Weights of a small class-conditioned image flow-matching model.
Data: trained on made-up waving flags, 48750 training examples, 33.3 epochs.
Rows from block 5 of a small class-conditioned image flow-matching model, named by matrix and row number. Rows with one number belong to one neuron. Each number is 128 + 24 x the weight over its row's rms, rounded and kept within 0 to 255. All counts start at 0.
After each neuron's rows are labels from the 100 images, of 14976 (inputs lightly noised), where the neuron reaches its highest value: "strongest on" is what is common among them; "lies over" is the class under the peak. Only what is clearly more common there than usual is listed. The data: made-up waving flags.
# fc1: MLP up (model.blocks.5.mlp.fc1.weight, 768x192), inputs 0-47
# fc2: MLP down (model.blocks.5.mlp.fc2.weight, 192x768, transposed), outputs 0-47

fc1.424 [ 93  94 108 118 113 140 122 129 133 139 135 188  92 134 155 157 113 108 111 151 133 140 141 139 132 128 122 124 181 120  86 138 141 120 131 140 118 159 141 128 119 116 155 147 133 131  72 110]
fc2.424 [160 135 135 104 112 128 110 147 161 116  86 181 153 131 108 146  96 121 119 112 122 125 126 124 138 125 121 133 152 174 106 136 115 133 100 115 152 112 112 111  82 143  84  72 146 144 156 126]
strongest on: flower; star
lies over: emblem

fc1.248 [102 113 105  77 123 150 137 131 120 125 122 190 119 128 107 108 153 146 158 167 129 142 108 167 132 128 122 109 102 177 142 101 164 139 125 115 154 130 137  98 121 118 105 123 143 135 148 114]
fc2.248 [132 126 137 141 148 137 159 140 110 151 116 146 127 104 115 146 115  85 122 131 123 165 114  85 139 130 122 109 123 153 150 119 118 104  95 160 121 134 141 131 126 170 138 117 143 157 135 101]
strongest on: yellow
lies over: flag

fc1.542 [156 173 155  96  86 129  80 144 112  86  91  97 105 127 150 160 143 159 149 139 145 128 138 136 122 160 187 170  81 122 126 123 144 135 155  99 101 119 140 161 115  88 110 131 133 148 121  75]
fc2.542 [115 128 145 183 132 158 131 137 114 140 130 115 135 107 147 132 122  96  74  83 136 101 170 127 109 142 122 140  90 111 131  85 156 150 128 144  99 186  94 158 120 124 148 149 126 124 107  91]
strongest on: flower; blue
lies over: emblem

fc1.649 [125 104 140 162 124 120 134 110 114 110 130 144  93 135 133 128 101 135  85 140 117 111 136 128 124 176 116 141 118  99 142 110 141 109 141  96  90 167 107 120 114 147 109 124 158 124 136 152]
fc2.649 [101 153 153 177 111 160 115 126 127 153 123 117 136  85  89 160 104 106 129 112 129 111  72 145 154 129 155 130 112 141 147 113  89 140  89 123 162  81 140 188 137 126 112  95  70 111 121 123]
strongest on: green
lies over: flag

fc1.713 [102 132  97 129 139 159 118 134 102 122 133 159 136  99 139 163 117 131 123 145 133 110 116  72 132  97  86 146 124 142 149 127 113 159 130 108  96 154  97  84 145 153 137 135 103 111 112 100]
fc2.713 [142 130 145 127 138 153 136 117 177 148 108 138 136 116 119  98 150 141 150 132 110 108 113 176 120 120 164 151 141 118 135 154 155 141 104 147 148  95 135 141 135 122  65 137 151 128 150 115]
strongest on: flower
lies over: emblem

fc1.11 [141 124  94 134 108 162 156 163 107 143 117 119 138 163 134 108 105  81 131 178 121 127 133 123 162 130 124 154 134 128 128 138 135 138 162 150  86 151 177 115 150  94 156 152 144 150 130 109]
fc2.11 [ 95 156 122 109 171 154 115 140 154 118 149 119 136 122 142 128 130 159 132 144 140 112 108 136 139 140 158 173  90  98  98 129 137 111 133 135 127 136 115 143 164 144 111  86 142 152 136 143]
strongest on: black
lies over: flag

fc1.716 [117 147 159 127 151 132  95 120 107 127 121 160 123  91 128 139 100 142 130 146 109 139 143 120  96 127 145 126 138 115 101 107 111  96 107 130 102 120 113 123 129  93 121 129 135 162 164 115]
fc2.716 [115  85 159 113 147 133 154 150 146 144 150  53 120 194 144 117 145 102 111 121 123 158 114 137 154 116 114  80 103 128 127  77 129 109 113 130 116 143 112 106 130 116 142 117  62  94 154 147]
strongest on: flower; red
lies over: emblem

fc1.221 [119 154 138 144 106 138 125 104 141 146 141 107 119  94 151 130  90 112 105 166 150 122  63 174 158 145 125 129 122 119 112 112 162 105 126 118 132 131 127 135 103 157 112 165 120 146 168 102]
fc2.221 [151 129 100 147 109 142 171 119 110 135 131 116 106 150 127 116 130 132 128 140 144 143 120 133 126 156 140 136 119 106 104 112 136 139 141 187 110 128 121 131 132 131 179  82 129 129 135 109]
strongest on: yellow; many stripes
lies over: flag

fc1.453 [ 66 145 153 160 145 140 128 130 117 129 104 136 140 156 131  96  88 135 105 138 156 146 101 140 197 127 150 146 107 141 133 105 147 117 114  93 111 124 145 119 122  97 127 151 138 174 104 145]
fc2.453 [117 149  75 115 109 115 118 157 115 141 161 106 141 149 156 163  91 149  98 100 102 136 137 143 156  96 135 111  90 124 138 140 119 134 120  66 132 148 124 116 198 123 183 128 138 115  91 104]
strongest on: black
lies over: flag

fc1.263 [105 125  92 131 124 151 143 134  80 109 144 127 130 174 109 106 117 112 105 147 140  93 105  90 131 141 118 136  87 140  72 116 176 119 120 135 127 131 120 166 123 128 144 109 101 135 164  76]
fc2.263 [176 146 101 137 105 128 164  97 157 106 118 136 107  87 163 146 117 125 143 115 149  78 154 158 125 157 143 174 130 147  96 110  84 131 127 140 129 120 138 126 119 127  98 151 155 158 114  83]
strongest on: red; saltire
lies over: flag

fc1.254 [154 116 140 135 121 111  59 118 125 121 127 124 111 148 120 128 149 125 136 134 101 114 146 120 143 165 137 164 172 142 123 124 127  94 131 125 104 139 112  85 150 154 129 122 124 155 177 109]
fc2.254 [139 103 103 165 129 117  93 118 120 114 137 114 109 111  98 165 119 121 128 137 137 135 150 155 151 127  87 112 152 116 137 152 132  84 119  95  86 150 129 132  82 125 140 119 144 157 107 130]
strongest on: blue; ring
lies over: emblem

fc1.480 [111 123 118 151 100 154 146 147 126 116 140 150 108 123 114 118 103 121  80 118 153 116 141 150 122 164  80 123 193 131 153 129 120 152 168 215 106 155  89  88 176 104  78 108 133 121  81 143]
fc2.480 [126 112 114 140 152 123  80 118 153 109 130  95 173 143 112 140 147 106 169  95 124 118 144 158 149 130 161 121 111 144 129 116 164 101 171  76 116 124 152 109 126 135 148 157  63 128 169 114]
strongest on: black
lies over: flag

fc1.295 [ 97 130 109 140 149  81 163 173 126 158 119 141  95  95 149 147 124  92 146 103 114 110 125 132 121  97 122 138 164 164 179 150 147 129 147 138 104 102 144 137 108  95 119 155 106  91 122  98]
fc2.295 [151 113 138 133 135 113 130 127 161 112 124  88 131 184  77 169 134 174 126 136 135 110 134 118 127 128 129 110 147 118 115  98 133 138 170  90 150 109 133 142 114 162 129 110 101 111 144 126]
strongest on: many stripes; purple
lies over: flag

fc1.533 [100 133 157 127 119 141 138 157 119 141 130 126 111  69 115 154 106 154 147 117 122 110 103 151  85 101 166 134 159 139 148 109 122 114 149 100 116 117  99 119 140 119 139 167 126 154  79 101]
fc2.533 [132 108 148 108 142 143 159 144  88 143 149 140 147 123 100 100 130 113 124 151 177 113 128 149  80 158 130 103 134 112  93  81 150 139 128 129 120 130 149 127 121 171 168 147 113 137  60 129]
strongest on: orange
lies over: flag

fc1.704 [105 114 142  87 125 136  89 127 136 103  89 183 160 146 110 112  93 121 115 138 154 127  96 151 116 107 144 137  83 147 125  89 135  89 113 146 123 168 164 132 126 160 107 130 167 110 150 190]
fc2.704 [146 140 142 167 128 167 147 126 125 183 151 119 130  69 122 116 138  82 131 139 127 108 121  79 128 113 127 133 106 133 109 110 126 116  90 119 119 152 112 106 102 117 163 150 115 129 129 132]
strongest on: yellow; diagonal band
lies over: flag

fc1.403 [ 94 135 156 116 133 175 138 129 116 128 105 110 151 121 122 105 134 140 164 134  85 112  96 104 177  91 112 162 168 129  90  96  80  98 167 123 166  99 123 153 107 133  94 118 128 132 145 110]
fc2.403 [121 110 143 113 122  99 168 149 182  80 137 131 112 106 121 155 131 144 119 129 145 142 171 151 140 116 152 139 122 208 143  89 135 105 174 104 143 126 140 106 157  99 138 104 109 155  94 155]
strongest on: border
lies over: flag

fc1.664 [146  93 121  97 163 173  79 176 219 117 181 138 156 147 129 174 141 104 159 104  83 135 102 113 137 152 136 150 118  99 109 148  75 166 160 145 155 109 163 150  96  78 153  98 100 120 134 110]
fc2.664 [140 105 180 170 125 176 136 150  92 133 114 140 109 111  83 140 139 121 160 123 126 133 143 101 118  89 109 136 116 144 162 151 134 130 142 117 152 102 148 150 104  91  82  83 115 105 125 121]
strongest on: black; white
lies over: flag

fc1.340 [118 137 143 141 112 124 124 123  91 169 126  98 115 163 122 112 100  92 141 118 140  77  84 133 155 146 103 173 105 133 198 147 129 137 158  73 112 144 111 161 119 141 135 143 123 167 147 146]
fc2.340 [117 124 144 121 147  71 102 109 147 109  95 153 118 142  96 123 114 155 118 105 143 102 174 168 143 129 141 123 141  74 108 136 111 138 180  79 101 109 141 171 155 131 100 102 102 148 143 150]
strongest on: many stripes
lies over: flag

fc1.84 [142 100 105 113 105 169  86 126 170 142 152 119 146 125 122 134 113 138 138 121 111 182 116 106 147 127 121 127 150 131 123 125 138 175 141 165 113 110 132  57 109 100 136  76 132 146 152 134]
fc2.84 [135  98 138 113 147 117 138  94 136 126 146 140 163 122 128 133 135 111 105 104 108 155 119 136 163 158 119  89  85 154 120 118 130  97 139 184 179 173 130 133 148 150  84 125 114 117 114 137]
strongest on: white
lies over: flag

fc1.468 [139 123 101 111 117 155 148 156 121 128 119 118 127 109 132 153 125 106 140 122 123 119 106 132  93 123 130 170 118 147  89 155 128 133 127 109 112 138 110  95 137 121 105 135 162  92 127 174]
fc2.468 [ 97 140 103 116 151  64 131 161 166 119 123 154 133 112 101 109 143 148 162 135 172 104 129 165 129 144 147 127 133 134 103 168 120 128  95 139 130 140 144 135 145 144 101 140 109 110  99 114]
strongest on: grey
lies over: emblem

fc1.575 [151  98 183 138  92 141 127 118 115 173  77 139 120 154 136 111 100 129 132 136 139 109 116 120 107 123 118 126  93 138 143 143 135 124 114 123  81 136 109 122 146 121 128 108  97 110 174 142]
fc2.575 [112 127 157 111 146 118 145 104 144 119 133 128 130 209 128 122 178 125 111 145 108  88 160 146  87 129 145 127 126 120 169 150 161 129 127 135 125 145 122  88 104 168 105 150 167 110 134 114]
strongest on: green; diagonal split; saltire
lies over: flag

fc1.423 [139 160 121 133 108  74 109 163 109 144  94 105 116 150 126 126 142 167 118  81 107 136 208  92 124 136 133 120 138 125 125  89 110 139 112 158 117 126  88 131 159 157 128 164  94 118 147 115]
fc2.423 [144 115  76 118 118 114 105 145 101 137 114 163 144 102 126 142 111  96 154 123 114 115 108 173 119 119 131 120 109 130 141  73 126 174 119 111 152 118 149 148 114 124 124 103 136 110 144  94]
strongest on: white
lies over: emblem

fc1.610 [159 111 136 127 108 139 137 152 140  97 118  88 120 127 134 133 150 146 127 132  90 115  96 137 115 116 135 123  88 141 131  99 114 121 146 115 163  83 155 170 103 123  88 150 164 126 116 113]
fc2.610 [134 140 147 125 147 131 108 148  98 162 129 143 125 102 123 188 107 118 135 136  95 136 160 148 100 140 106 124 110 116 140 108 111 113 126 130  78 103 150 110 102 135 169 111 163 158  82 140]
strongest on: orange
lies over: flag

fc1.74 [132  81 141 152 123 107 157 135 132 135 148 121 148 108 106 126 134 147 147 123 145 121 154 154 118 144 143 103 111 151 144 135 133 112 114 121 139 117 134 143 116  82 168 103 146 137 153 160]
fc2.74 [ 90  79 123 178 100 109 128 166 146 126 126 132  85 118 137 114 138 114 112 139 133  95 124 181 131  91 139  97 115 161 107  83 115 120 140 115 107 138  95 140 126  81 133  87 143  98 150  84]
strongest on: border
lies over: flag

fc1.701 [142 128 156 110  97 143 135  98 144 126 125 101 126 164 132 139 174 148 170 112  77 151 112 112 139 106 129 171 106 132 119 113 117 149 128 116 144 139 123 107 150 132  91 133 127 113 132 179]
fc2.701 [163 144 129 130 126 138 121 126 135 109 154 136 136 144 112 126 161 117 113 122 138 141 105 101 110 127 148 137 137 104 114 148 107 118 162 111 107 135 106 120 106 122 104 131 139 130 132  83]
strongest on: green; many stripes; ring
lies over: emblem

fc1.464 [126 128  92 106 155 160 123 107 145 142  83 131 173 131 169 155 138 147 107 141 172 108 111 118  96 112 138 139 125 123 169 144 100 116 151 102 137 121 162  86 134 113 124 114 112  87 138 151]
fc2.464 [119 143 114 144 133 158  88 133 128 108 193 124 147 111 166 114 152  98 114 153 150  96  99 161 129 128 167  67  67  86 140 125 116 114 152 136  87 115 121 132 121  70 141 137 118 109 108 143]
strongest on: white
lies over: flag

fc1.517 [125 154 130 139 131 138 134 136 149 158 145 114 100 117 131 136 117 150  85 148 124 157  99 127 116 149 148 125 124 148 114 109 119 150 127 153 124 110 106 126 146 137 146 153 143  87 111 181]
fc2.517 [150 105 102 135 148 166  93 154  93 103 110 133 154 121 113 156 133 108 154 131 150 140 137 115 115 131  97 135 130  86 100 110 136 138 155 131 114 117 127 121 119 106 147 127 107 106 140 143]
strongest on: border
lies over: flag

fc1.567 [151 110 108 117 112 150  74 117 123 139 186 151 111 164 142 100 145 118  83 113  90 116 127 151 135 135 121 161 158  86 104 116 105 129 129 115  86 138 153 132  89 142 153 179 120 133 150 105]
fc2.567 [103 150 162 135 120 100 113 128 144 110 127  96 159 106 117 132  89 118 176 132 112 143 131 111 115 130  83 125 135  83 113 119 117 140 168 122 156  99 164 131 105 126 137  90  94 154 118 118]
strongest on: orange; blue
lies over: emblem

fc1.440 [117 120 133 134 114  65 122 139  71  85 137 157 141 103 141 126 135 109 152 137  81 120  93 120 139 138 134 163 154 178 137  93 119 154 156 122 122 161  92 108 165 126 149 141 138 106 141 120]
fc2.440 [154  86 133 150 178 136 112 168 175  89 131 137 115 146 140  97 108 141 127 143 121 133 107 147 155 136 145 135 136 137  92 109 134 147 110 119 124 147 101 118  81 124 129 104 153  94 136 108]
strongest on: many stripes
lies over: flag

fc1.386 [123 141 133 140 138 125 142 118  97 113 175  45 138 155 134 123 153 145 107 148 126  97 149 135 107 121 101 124 148 112 163  97 181 116  94 134 139 145 119 141 169 104 118 142 143 138 140 107]
fc2.386 [148 113 138 122 152 120 168 138 140 115 116 140 155  89 109 140  88  86 164 147  99 114 111 151 107 136 130 155 117 127 140 108 101 131 132 128 150 151 139 160  93 146 137 105 140 133 122 129]
strongest on: blue; yellow
lies over: flag

fc1.117 [164 115 121 109 147 105 138 149 115 112 102 116 103 154 146 132 117 114 100 135 123 152 127 114 126 151 164 192 127 128 122 141 142 153  87 116 141  76 105 144 147 145 114 130 110 145 132 133]
fc2.117 [139 122 154 160 123 113 133 132 119  93 136 160 110  95 192 188 154 145 158 145  98 145 146 128 142 143 121 140 158 127 100 139 116 138  50 120 146 147 125 133 138 121 102 153 167 125 159 107]
strongest on: grey
lies over: emblem

fc1.438 [100 139 142 120 125 181  94 124 165 172 134 149 145 118 177 165 165 131 170 130 127 113 127 137 151 130 107  73 150 166 126 122 128 131 110 146 116 155 130  91 153 101 129 131 129 145 152 121]
fc2.438 [161 106 136 128 135 136 122 133 110  36 137 115 117  78 160 106 132 169 170 154 123 129 173  98 148  91 110 111 123 128 114 144 105 150 101 165 180 155 105 130 163 130 117 113 153 143 156 101]
strongest on: border
lies over: flag

fc1.696 [119 152 119 136  97 138  93  99 132 147  94 150 109 130 112 110 135 138 135 105 142 128 128 114 202  91 138 140 144 128 140 141 102 114 115 147 131 106  87 141 152 118 139 142 101  79 130  79]
fc2.696 [188 131  93 118 149 145 145 121 130 131 139  81 102 121 112 166  95 131 103 129 120 152  74  85 122  99 112  66 143 147 181 130 138 129  84 128 113 134 126 127 121 139 128 113 132 124 118 129]
strongest on: blue; yellow
lies over: flag

fc1.247 [151 168 151 158  89 127 117 133 128  90 170 134 121 149  85 131 148 122 110 153  97 114 124 107 110 140 100 142 116 127 148  95 172 127 115  97 126 127 102 108 131 111 111 148 153  98 109 139]
fc2.247 [148 117 151 143 101 142 121 140 124 207 125 102 131 100 107 138 123 117 140 122  97 114 111 187 133 125 127 130 127 102 154  89 118 105 109 169 121 157 117 135 143 116 140 110 134 114 164 150]
strongest on: green; star; flower
lies over: emblem

fc1.637 [115 157 138 133 122 145 115 113 103 132 144 142 112 107 144 140 143 112  93 163 137  98 120 165 126 146  75 115 134 116 109 122 100 179 130 143 179 148 149 127 166 115 129 143 120 132 113 124]
fc2.637 [ 99 120 116 159 140 111 107 116 164 111 140 153 170 130  90 156 162 117 143 112 131 127 152 181 140 159 120 118 142 152  99 158  89  95 127 142 129 128 174 143  98 164 123 120 133 129 130 127]
strongest on: green; upright cross
lies over: flag

fc1.754 [121 133 126 143 121 125  87 121 120 137 164 138  93 149 163 152 106 181 133 132 139 142 125 147 118 191  94 133 103 143  99 138 145 147 115  94 147 159 161 149 162 123 157 156 141  96  84 121]
fc2.754 [ 75 140 135 126  86 149 102 123 161 126 140 125 131 150 129 107 129 108 140 105 164 127 104  99 120 160 156 144 118 113  71 146 134 171 118 107 103  92  84 134 128 122 120 106 116 103 150  94]
strongest on: yellow; blue; flower
lies over: flag

fc1.217 [155 129 179 132 167 134  92 155  95 144  86 121 172 157  94 142 119  91 117 174 171 140 105 169 121 175 116 165 129 166 107 147 137 101 134 135 168  90 171 146 128 107 121 107 116 122 105  80]
fc2.217 [ 75  97 104 161 170 153 116 161 139 149 146 160 139  98 116 130 115 130 146 158 155 172 144 113 115 156 117 152 130 134 119 137 150 115 142 149 119 133 118 126 106 109 144 140 125 109 138 101]
strongest on: many stripes
lies over: flag

fc1.651 [127 123 122 148 118  86 139 158 185 110 161 172 136 146 138 139  98 123 103  98 112 124 132 115 127 144 141 158 140 152 160 148  96 132 149 157 130 107 174  90 124  92 124 108 109 119 116 166]
fc2.651 [136 150 124 131 124 114 146 107 118  44 153 123 134  50 172 136 122 117 140  96 109 111 158 137 123 184  99 138 130 132 175 122 106 123 164 117 129 105 142 129 102 101  99 124  85 131 137 135]
strongest on: white
lies over: flag

fc1.380 [143 145 130 142 180 164  94 139  91 126 135 156 167 138 136  89 114 128  96 143 133 113 120 141  93  81 177 136 126 119 141 123 136 148 113 159 135 136 153  48 141 164 117 154 133 165 132 137]
fc2.380 [134 133  91 144  93 145 131 114 176 113 133  98 118 143 135 141 154 101 134 140 147  82 126  99 122 112  49 109 129  93 137 115 126 139 110 133  97 128 113 153 180  96 133  96 136 117 125 117]
strongest on: blue
lies over: flag

fc1.184 [128 177 152  92 147 114 127 134 161 116  96 167 113 120 166 117 151 179 114 116 125 132 134 135  72 116 103 106 106 132 133 174 123  98 115 147 130 153 110 148 119 158 155 144 146  86 104 185]
fc2.184 [111  72 124 144 104 138 137 122 125 155 156  81 148 128 195 110 162  62 142 111 136  83 125 116 140 119 126  58 101 142 135 109 137 142 116 126 117 151 179 136 146 103 131 122  92 136 152 123]
strongest on: blue
lies over: flag

fc1.39 [ 99 115 150 149 154 131 127 120 119 141 155 164 131 124 135 120 159 142  71 108 117 121 117 128 138 119 100 111 148 140 134 152 113  98 103  97  92 139  95 121 127 144 120 124 138  71 126 152]
fc2.39 [107 119  75 103 127 138 120 123 151 137 129 108  85 111 152 118 121 118 151 106  96 137  73 149 145 110 126 127 118 123 147 122 131 106 130 133 126 176 135 129 140  54 104 135 137 112 182 161]
strongest on: red; star; flower
lies over: emblem

fc1.578 [112 111 119 153 111 132 206 119 136 136 119 161 131 149 177 136 122 105 108 123 135 145 135 122 132 151 138 143 114 144 149 107 111 128 133 156 128 141 122  85 119 100 127 107  99 112 142  74]
fc2.578 [172 128 168 139 114 140 136 122 140 152 111 103 112 146 146 116 143 148 181 122 144 127 140 108 148 161 147 134 128 173 204 132 165 129 151  99 141 155 134 100 101 139 132 160  84 114  55 113]
strongest on: many stripes
lies over: flag

fc1.366 [119 134 120 120 120 169  99 148 123 100 104 102 136  90 154 153 154 136 142 127 146 138 128 126 108 151 127 144 146 129 107 163 143 113  89 139 118 150 131 127 141 123 129 130 140  90 154 125]
fc2.366 [174 115 119 129 104 115 104 111 104 125 140 144 153 141 127 106 159 131 104 116 172 127  98 104 124 133 128 133 142 104 132 166 146  92 116 142 180 104 121 109 138 134 110 147  99 130 150 135]
strongest on: grey; flower
lies over: emblem

fc1.8 [104 145 129 112 117 182 102 142 126 136 113 121 134 155 142 133 115 141 101 137 132 131  93 134 124 132 108 133 126 111 153 135 129 150 167 114 135 151 155 120 131 115 119 152 115 139 147 104]
fc2.8 [ 83 123 133 127 153 113 102 155 133 141 125 122 151  99 122 144 130 177 126 137 126  89 115 158 135 148 142 119 157 149 120 116 123 121  98 114 144 131 148 142 159 133 125 107 111 101 117 120]
strongest on: orange; red
lies over: emblem

fc1.727 [153 172  85 123 162 137 104  81 137 100 160 123 119 136 145 133 164 150 137 126 179 135 137 127 136  85 123 135 126 129 113 126 132 106 132 118 178 146 142 130 140 197  98 102 116 130 131 125]
fc2.727 [117 106 120 181  84 166 131  87 129 155  93 195 122 141 114 150 118 126 133 100 153  83 129 132 148  81 141 132 149  76 104 137 161 110 124 165 123 139  89 171 105  76 131 111 132 140 127 116]
strongest on: yellow
lies over: flag

fc1.3 [182  95 113 136 176 133 153 144  98 136 111 113 134 105 134 154 126 128 115 166 126 130  91 130  95 123 161 132  91 134 129 111 178 152 131 114 149 170 124 108  98 130 160 117  93 111 137 106]
fc2.3 [ 84 165 127  43 129 133 173 109 114 172 141 146 173 137 136 119 137 122 110 128 115 112 132 154 124 151 131 140 128  89 123 117 123 102 119 169 121 161 114 105 127 135 108 112 153 146  99 157]
strongest on: white
lies over: flag

fc1.725 [124 107  88 145 113 141 118 110  92 175 132 151 101 125 122 146  86 162 136 109 143 105 136 103  97 151 118 169 110 126 161 165 108 121 106 134 124 142 156 115 107 149 118 139 134 117 127 133]
fc2.725 [141 135 131 154 128 131  90 151 140 159 128 109 155 119 164 135 144 151 104 130 133 138 137 133 129 127 136 195 155  76 129 145 124 100 140 121 108 109 142 132 152 145 119 169 118 148 127 146]
strongest on: black
lies over: flag

fc1.334 [109 134 151 138 133 136 111 103 126 108  97 116 120 123 109 137 117 148 117 106 129 112 102 124 102 146 217 101 199  99 155 128 112 129 131 104 140 139 123 150 107 134 106 132 132 111 165 113]
fc2.334 [125 123 139  94 130  71 140  90 165 119 132 112  94 146 135  96 124 113 132 138 117 108 115 178 115 187 109  92 147 103 120  98 137 160 143 156  93 101  86 109 171 124  79 130 116 128 129 111]
strongest on: blue
lies over: emblem

fc1.155 [139 132 110 151 167 125  96 127  80 134  89 142 127 136 167 163 162 139 122 171 135 131 131 132  92 157 148 164 134 135  79 158 162 123 120 113 111 132 110 104 121 149 133 126 115 106 107 108]
fc2.155 [134  98 107 128 107 110 110 124 208 138 174 101 143 139 158  93  80  80 122 126 118 206 137  93 100 178 119 131 155 128 112 133  92 105 116 147 141 132 121 134 130 132 120 108 148 137 154  86]
strongest on: red; many stripes
lies over: flag

fc1.173 [120 140 119  82 159 138 104 150 143 115  65 145 151 177 135 190 155 141 135 119 118 134 134 166 116 132 114 123 132 152 131 112 112 117 134 103 134 117 136  99 155 126 145 156 136 102 143 129]
fc2.173 [110 105 113  77 141 133  95 140 128 119 177 118 132  72 145 147 123  92 137 124 126 124 126  86 130 115 167 109 123 165 139 113  65 136 106 126 119 114 100 128 106 117 111 117 145 139 113 101]
strongest on: white
lies over: flag